From a checkpoint of a small autoregressive pixel model.
Model: 1.63M parameters, 16-pixel images, arch transformer_decoder, width 128, layers 12, norm layernorm, activation gelu.
Training: soap at rate 0.0019, 13900 steps, batches of 128.
Rows from block 5 of a small autoregressive pixel model, named by matrix and row number. Rows with one number belong to one neuron. Each number is 500 + 50 x the weight over its row's rms, rounded and kept within 0 to 999. All counts start at 0. Numbers have three digits each. After the name is the row's rms in percent of the matrix's.
After each neuron's rows are labels from the 100 images, of 14976, where the neuron reaches its highest value: "top examples" is what is common among them. Only what is clearly more common there than usual is listed. The data: scattered letters and digits in many colours. In brackets: how many of the 100, against the usual share in percent.
# fc1: MLP up (model.blocks.5.mlp.fc1.weight, 256x128), inputs 0-63
# fc2: MLP down (model.blocks.5.mlp.fc2.weight, 128x256, transposed), outputs 0-63

fc1.20 101:531501558448482507501485499606555537408542473572470495418551526507542492569520414501567570557510482471487497460525484581433573602435509448499501624516493458554406543514449537497477421490444430
fc2.20 113:546609507456358490591613474540599505586473549490590557499516509475500500476482630504413513489568508426509461540516527438590517496537426506499510476448566572511568485487548412418477536529476475
top examples: blue (89 vs 20); purple (42 vs 19.7); brown (40 vs 19.9)

fc1.247 097:505461481446425493518480552468515524417475487516646538496462478407510566456580505458535530485563482502460404497451573584501545521449451501481452555394397451514548452487504499511467465488532531
fc2.247 085:478485541508511553622498588490511464543446529410552452393492495478465538412561533389465536446477511482585517556506479513494456519494585474470576533449527462550502482546567498401531520441431438
top examples: blue (45 vs 20)

fc1.32 103:492525542488483542490492568551531390535492481529504466426459484551423467557480505495528515432476518547557409468500493475457560482473439464483538503543460467492370503592617555453543527509480498
fc2.32 110:543511493490484491494466496478487596507497573458498433431525508539521463567500486462499361594485582476519482559471499604561569491498613523576585520455625502550527437468428461470431440445557476
top examples: yellow (90 vs 19.5); orange (41 vs 19.3); pink (41 vs 19.7)

fc1.255 099:519448409528455510561501601512498463467469514492516468520575452500567402562472566416489501530519563480502473622483443455535485523494503504542556445503500476506462380535465550445502519494479574
fc2.255 103:516589515596435562516497476521515520497523528520536461550520422524554468433486599504554530402499470474494485616458525540561536550481567522502462470575570489617570480515453513518465513457553514
top examples: pink (76 vs 19.7); yellow (42 vs 19.5)

fc1.72 091:505530491554418499464485522554504558440520567450509554529396533487526543524504404460537466525471517442499423487435389485507426580491488491544421526512475514535498531389521558512532432538519452
fc2.72 102:358493391510515514495566500493485514489475486498459469520471507460488453498484446452505449506531438471530494456550525425578530458520570392534388569494505505472526624433481546552548474448564522
top examples: yellow (69 vs 19.5); pink (50 vs 19.7)

fc1.24 097:490457531517536435455519519554515503446431455474436604454526478519419497559470415547522426381472508481532513579439484439438488446429541578518489528611462485570537416521537416456506468494509546
fc2.24 104:508482479434512497522467424496509506516510481606432454519462513495452384541511610494494564448420508434531422441538526456516561471397470509469547500474443462393498473650505501507490604393533453
top examples: green (92 vs 39.1); orange (41 vs 19.3); yellow (41 vs 19.5)

fc1.232 106:506488516494509497503509463548584412468534539549493460542506506457519627537560566497473597563442596465497452525482578432556434485526479484430459452618515609494490451515551510417539490514512539
fc2.232 106:470524460418491525411451476460481563499475431471496486523493480442509463430583432574399407496513496452581440507482485505589537513520572488532569595420534523516585540385543498528523528447487596
top examples: pink (58 vs 19.7)

fc1.35 100:578505498525513435595475582561431618515456491461530490499424450498497550461482496527510381435555457528511591612482564560419435520537554464594436521516453502447460450560538586407560488461549437
fc2.35 098:476461416559504566482498617545405524545540528516452627487516481514448506457471478440518500487503551438534416461542549402602563519518430577451488526448508477501504470528540530600478517579442487
top examples: purple (47 vs 19.7); blue (43 vs 20)

fc1.63 097:573485445504532503476497498542508501468557461431409613513476486501496530532532518370494444477464508482471484472485508537427444605540490513513542455549425491507478535502453550495548421509670500
fc2.63 094:441508579491406547475579564487457440466450425502547474424387511560540522502485466455482489547457504585603459573563549429510522465496454535457488490497508482520464548517471463513492436519520479
top examples: white (61 vs 19.4)

fc1.152 106:439497474523559533538458505480540534527562523583424550383564486518484538510533469538523515510409498540546485585488450474511480513452436413459469467431543458578561555480483478478443487484528493
fc2.152 105:494440556528409513561644516419355531494497470571528454523534523485530583574423460415479511556489505529535493510487618489563499438513509558483420567469535537532562475550466520451605608427554473
top examples: brown (40 vs 19.9)

fc1.170 087:594536516512459557554468561482505447574400451373463413444399474521517517445522569523444460534452528486435508524457437569477530503512502538545404565482535530477553458591496424540554526394468484
fc2.170 096:535460543484497522471504466482545503413391475564566531455504551454402505418420450561559530574525531458454590466566572465510478520473516573426533466513465536564491458440529469455520425548508441
top examples: red (69 vs 39.4); count: six (38 vs 16.4)

fc1.168 098:491544487520541481417390472542550447444528534480486573501445590493558563548515372435529549543475387585462527442436508553387503479467523554490498541476520524504507545484460465454487434579566561
fc2.168 098:505440540543435616427509600487474589510490438507474530540517502471433452462524572516440520444476463461566546608471638488509432476494422471526525470472502518451460417518548551522446506484562459
top examples: yellow (67 vs 19.5); orange (51 vs 19.3); pink (42 vs 19.7)

fc1.57 103:506398580421499508539498461546510537485482421512450563468538512504504494544516434512412476412531461470452415469447566454559436511513542504589556540498467467538484527508453549412502566462610544
fc2.57 096:462560475553514555578545464444431546509584455422583384517507521509473491546433460481480558514502533506483558559389503547524481478510452464436615567506431501509456514437638506517529453531476452
top examples: pink (40 vs 19.7)

fc1.186 093:634441485545483445504538482544494414456561498505504484469443508511510422600516465362446514517414468506464507499500435463509463532464412482485522481527496513566569505483504471497592479522562565
fc2.186 091:460599548500435545497599595459458458463442356522409528517456547533505538581485519510542483574522445530553498537584478450500434440584489511548510532447471394490486514502538489507521453547584465
top examples: white (46 vs 19.4)

fc1.53 098:544468476514481469458550506426489552476490497386533488513498516494515437502466506521509580568585570488521535465507641497516590406535492505459468547419459573505546408484420525422542443577460519
fc2.53 100:475587496479580442458522398557507470546426481438544492576438587484516579481456519460529435511520439527571468477547453493508549550486545489436520428553519505528553428529545528432504550531548428
top examples: brown (42 vs 19.9)

fc1.119 107:528455432535576497458522445482477427511493506411583528503502424523455397466499442490526480527514499550410563462525572477502635463561459481541465516558596552533446538446458586539584500489482559
fc2.119 102:543353577461441365465390515477552515551395480523466410486565524500535475513470514527540463515507611524488509584510529493567437504517524500557483510521530521503495524550591554451549491613480523
top examples: brown (52 vs 19.9); black (45 vs 19.7); blue (41 vs 20)

fc1.246 097:540540508504483468485453450385543523390449452462545549534472523349503571551555487573410428503390509536458492479497496435431523517457543552560567573459433546549482543476482433506515459502575496
fc2.246 105:548443430526468508557470460426428470598502461519556498418484558539525455535481535444553500464539480481515383504531463479569476500486544528567562427559551447557450554456499508509472467516487525
top examples: black (43 vs 19.7); brown (40 vs 19.9)

fc1.102 094:540526525510524517555533460450493527421478525536582475511481497500495562379535460503517494431457408540456458485474484485580500534447442399528483505476588529468493522454483515491580375550554484
fc2.102 090:451510431477568584524522392539527459590534525562532513464494528512502481477514497621451494555505599479576404560462449495524531542477462477525546520439450462502597545566582516510525492471486469
top examples: purple (51 vs 19.7); black (49 vs 19.7); brown (47 vs 19.9)

fc1.230 104:501533559473480512593459506522563547528492515441548467567491460508493498552540397544491513493537426541441515531490567462472430588489487529518566441538574447493528438477463531505546444584444562
fc2.230 109:497450556526464527528538451458580471460544453431481451331555519490452445544506543569473569524450523593487540521461492586540569440480453564526430531434419503533468517471487553474520504624484459
top examples: green (65 vs 39.1)

fc1.38 087:490517474483417435497462519494518524535482496557512368474478540456577453577523589518510492551464491461493403514463503572509539541564456516518474514612502542455403424541472488495578449504493455
fc2.38 092:568528468490432508544520580464399479545491518488423509526507502520447567496427468513478551469438520518506525554476409403609469421513467441490548482493449541544564468501478442505490465495466506
top examples: black (46 vs 19.7); blue (44 vs 20)

fc1.151 087:512452501534582453583447545444561523501454483469543480441542485529544560453533476496575420556353534616530511520529492493483492545450456564442602497469546519556476503479524457451522484502489488
fc2.151 094:498409475476439456488542523510510528557589547426431525580509430473494403489460550483498516550587544549564577549466495451542546468480559498627437440484469563474464396489430499598501615436492466
top examples: black (57 vs 19.7)

fc1.222 095:528522455546542552508466527581364558513557447514410514432488454477456440604471454536472533503463542539508530534465493507497445517476499447475457499408519498563525516426502506484494548559473485
fc2.222 099:513579489466516509482595517476560489467443534522433613597520454547449460503449436547508595523583527535411522464591469560507494503460463413532443488474467566430418488463568400510431546600550510
top examples: red (72 vs 39.4)

fc1.136 091:477418470553556523469492576573594483533451505463585536480550494541491491468466497462486506535540525499542529457419467504528517440593471451489536512549546625520495554487440468432467550506502554
fc2.136 113:547487544437493612582464485485481563398468465583457492599499461462487577474445455518543510499441606530382469526506424524479463515412442483478574485535567555531488507469519495537486594509534483
top examples: pink (46 vs 19.7)

fc1.140 089:519514501462529528567514471461523536470465530494525544526459443505638524502572430556480537431471382479448541513503527499499518464578452497461475535515465587480446617446526514503447396471463587
fc2.140 099:508437551531434448501499468476594466451472542505530526513467445442443454426518503560429542457513555478499478521578544434531522458456490515584478473486454390526552478641421487456502457457516510
top examples: blue (76 vs 20); purple (59 vs 19.7); brown (40 vs 19.9)

fc1.113 100:547520459443469405519474501529568542492586551444588535448571495505518557541545496458463559445480450523512570511552486525495538569521430527402546507404545523576505443480429479436441450475396548
fc2.113 102:467475488562567608543530567441461489514600555538490502510500471513373490536471477482398486454463524564549502489475484443426511424473568555567480463476507520493464555484488473491492543474415483
top examples: blue (71 vs 20)

fc1.177 100:519499533484574379534595513543517454544502555532523537537496471551465529516470533532489482534462538481588528522481458487388545493515452494601550581517572587513473595513480481586579514440460495
fc2.177 100:564589486589529524412469532396530449487400502488541631502556436507535521509511548506455622465381483517492499498477410453539498440560505510551482497479448459500574516518523505474420570514552544
top examples: yellow (82 vs 19.5)

fc1.43 110:457585521504474515505553510537548499569453620405494478505497495562434577503508492451449521445418472539620504443537586461518620533418499530481550526410516573519509427540500540522473397511544454
fc2.43 096:484471465509553490408522472523497565409557479414549493425484487525568479515489483491484508460527544477475526509515462443419547513442556551514502414541539450453553519457413498538499559546453557
top examples: white (43 vs 19.4); yellow (41 vs 19.5)

fc1.83 104:524514433464573442423540483526564522472502445443500513561502549450443415397426518515471621451445542528391506475570431564463529556531538529579455481475469453507461464478562540507562585613451507
fc2.83 104:473506483607441496524513481484513485545491495505489539457465575472420445428512487505521426472471424472548489544480511594549463468571565447471448507610503463438489497471596461554528503505519432
top examples: brown (49 vs 19.9); black (48 vs 19.7); blue (44 vs 20)

fc1.112 102:584544496508477455496515528494502481517422575509483524467558467488503520518536548526536472562422466572451468489530519503549480489479481471551511600437526525509490571619504580581531476505461543
fc2.112 106:490508535509549455498473448527443579438457443606453509453457543551527560531588516420558551427504493492499424466513459582519499637540493623364571434475529539489498413495486461576465476532551462
top examples: black (53 vs 19.7); blue (52 vs 20); brown (45 vs 19.9); purple (43 vs 19.7)

fc1.78 101:506501446427459503470489442538416462603504477471448470490559380556472442549443550586510534476422518465553490526538419468585441443491490447528434396436520545501532456522540482522513531438536610
fc2.78 088:497498562546455494565508540392428525484547533462470431492480522557568594482497427551429498445555552521457534468524442504526499442588582548506542476524529364555541451520523536427498486526463581
top examples: yellow (51 vs 19.5); pink (46 vs 19.7)

fc1.163 099:537462503414521509492624606481584413548490480449522566374568485550441453478521559591456525501588536498426514582485498584503467551485502475532479517397505526541561508511548500443483475428549486
fc2.163 109:521518570417466499516473439498431438475477458524431528544494508460456461461560457535533523530537566541621502464446545568544493469514509569515587533466441490378480467535507564547404555488449483
top examples: blue (47 vs 20); black (41 vs 19.7)

fc1.21 102:466562501481490443565523520458468542395540546550477512552499465498454456530487507555464507535507491579539544593510514401545428448520488480503541563478470431569461558553468497578533563549543456
fc2.21 097:425448446456513499462425522585451558639461549480577513508560587558521586490551471507517420467491513522569519472481457432505399536423482509503529510542484477481540526510524575498509438511516512
top examples: white (48 vs 19.4); pink (46 vs 19.7); count: six (36 vs 16.4)

fc1.125 103:561495501394486417479585479533547427444581417520560480478456494448580511647592502458486492420560479438428476504503519506464504569511493582563510495542488567484427574519516470519473514476461504
fc2.125 108:488535441468568399580435415470443550520519543540504558502448511472513470540505501420483426422525453509497512556564539467502550562573502435525467465482497522470519471545547527555473554547471427
top examples: blue (57 vs 20); black (45 vs 19.7)

fc1.135 107:620571469444482580518550513492502583496410425433383519602478512565531628548496419557477586567511476504437471505476536511469520560486452489585365565542489475543434562450462478498498511459513500
fc2.135 098:520553503529543474380517353482480475539465598532526481430486511548543508560451544563519441585570401504468565491463455438554548541516490619474408499545531488573433569532501499519493522506490517
top examples: blue (47 vs 20)

fc1.240 098:602524440496627533518551554560563484552513527462575529425518480522482453393540466349498527520517511462562561470482527506459480506497528534489486499513485476493431490443439553563497508497462509
fc2.240 101:527469442531410594417526523491418487493540499608431557533561661469475520562467430541445439547486488439490439428524503496580497374491448555527491509540514457540504463470586517432538502559516545
top examples: brown (66 vs 19.9); blue (45 vs 20); black (43 vs 19.7)

fc1.48 094:472513568418554429423518559516471521508513396464505437550417375492560536443557446520588453539495620515555495517501571503453479520573486484537523494416487549519540451502558476484480578456552484
fc2.48 097:496500540557480546620494512568548444522487518486387445422437570442537543493479525526560400449513598437444540438565483455478518477568454526488472419514466522487473444458460462572456482420524487
top examples: black (53 vs 19.7); purple (40 vs 19.7)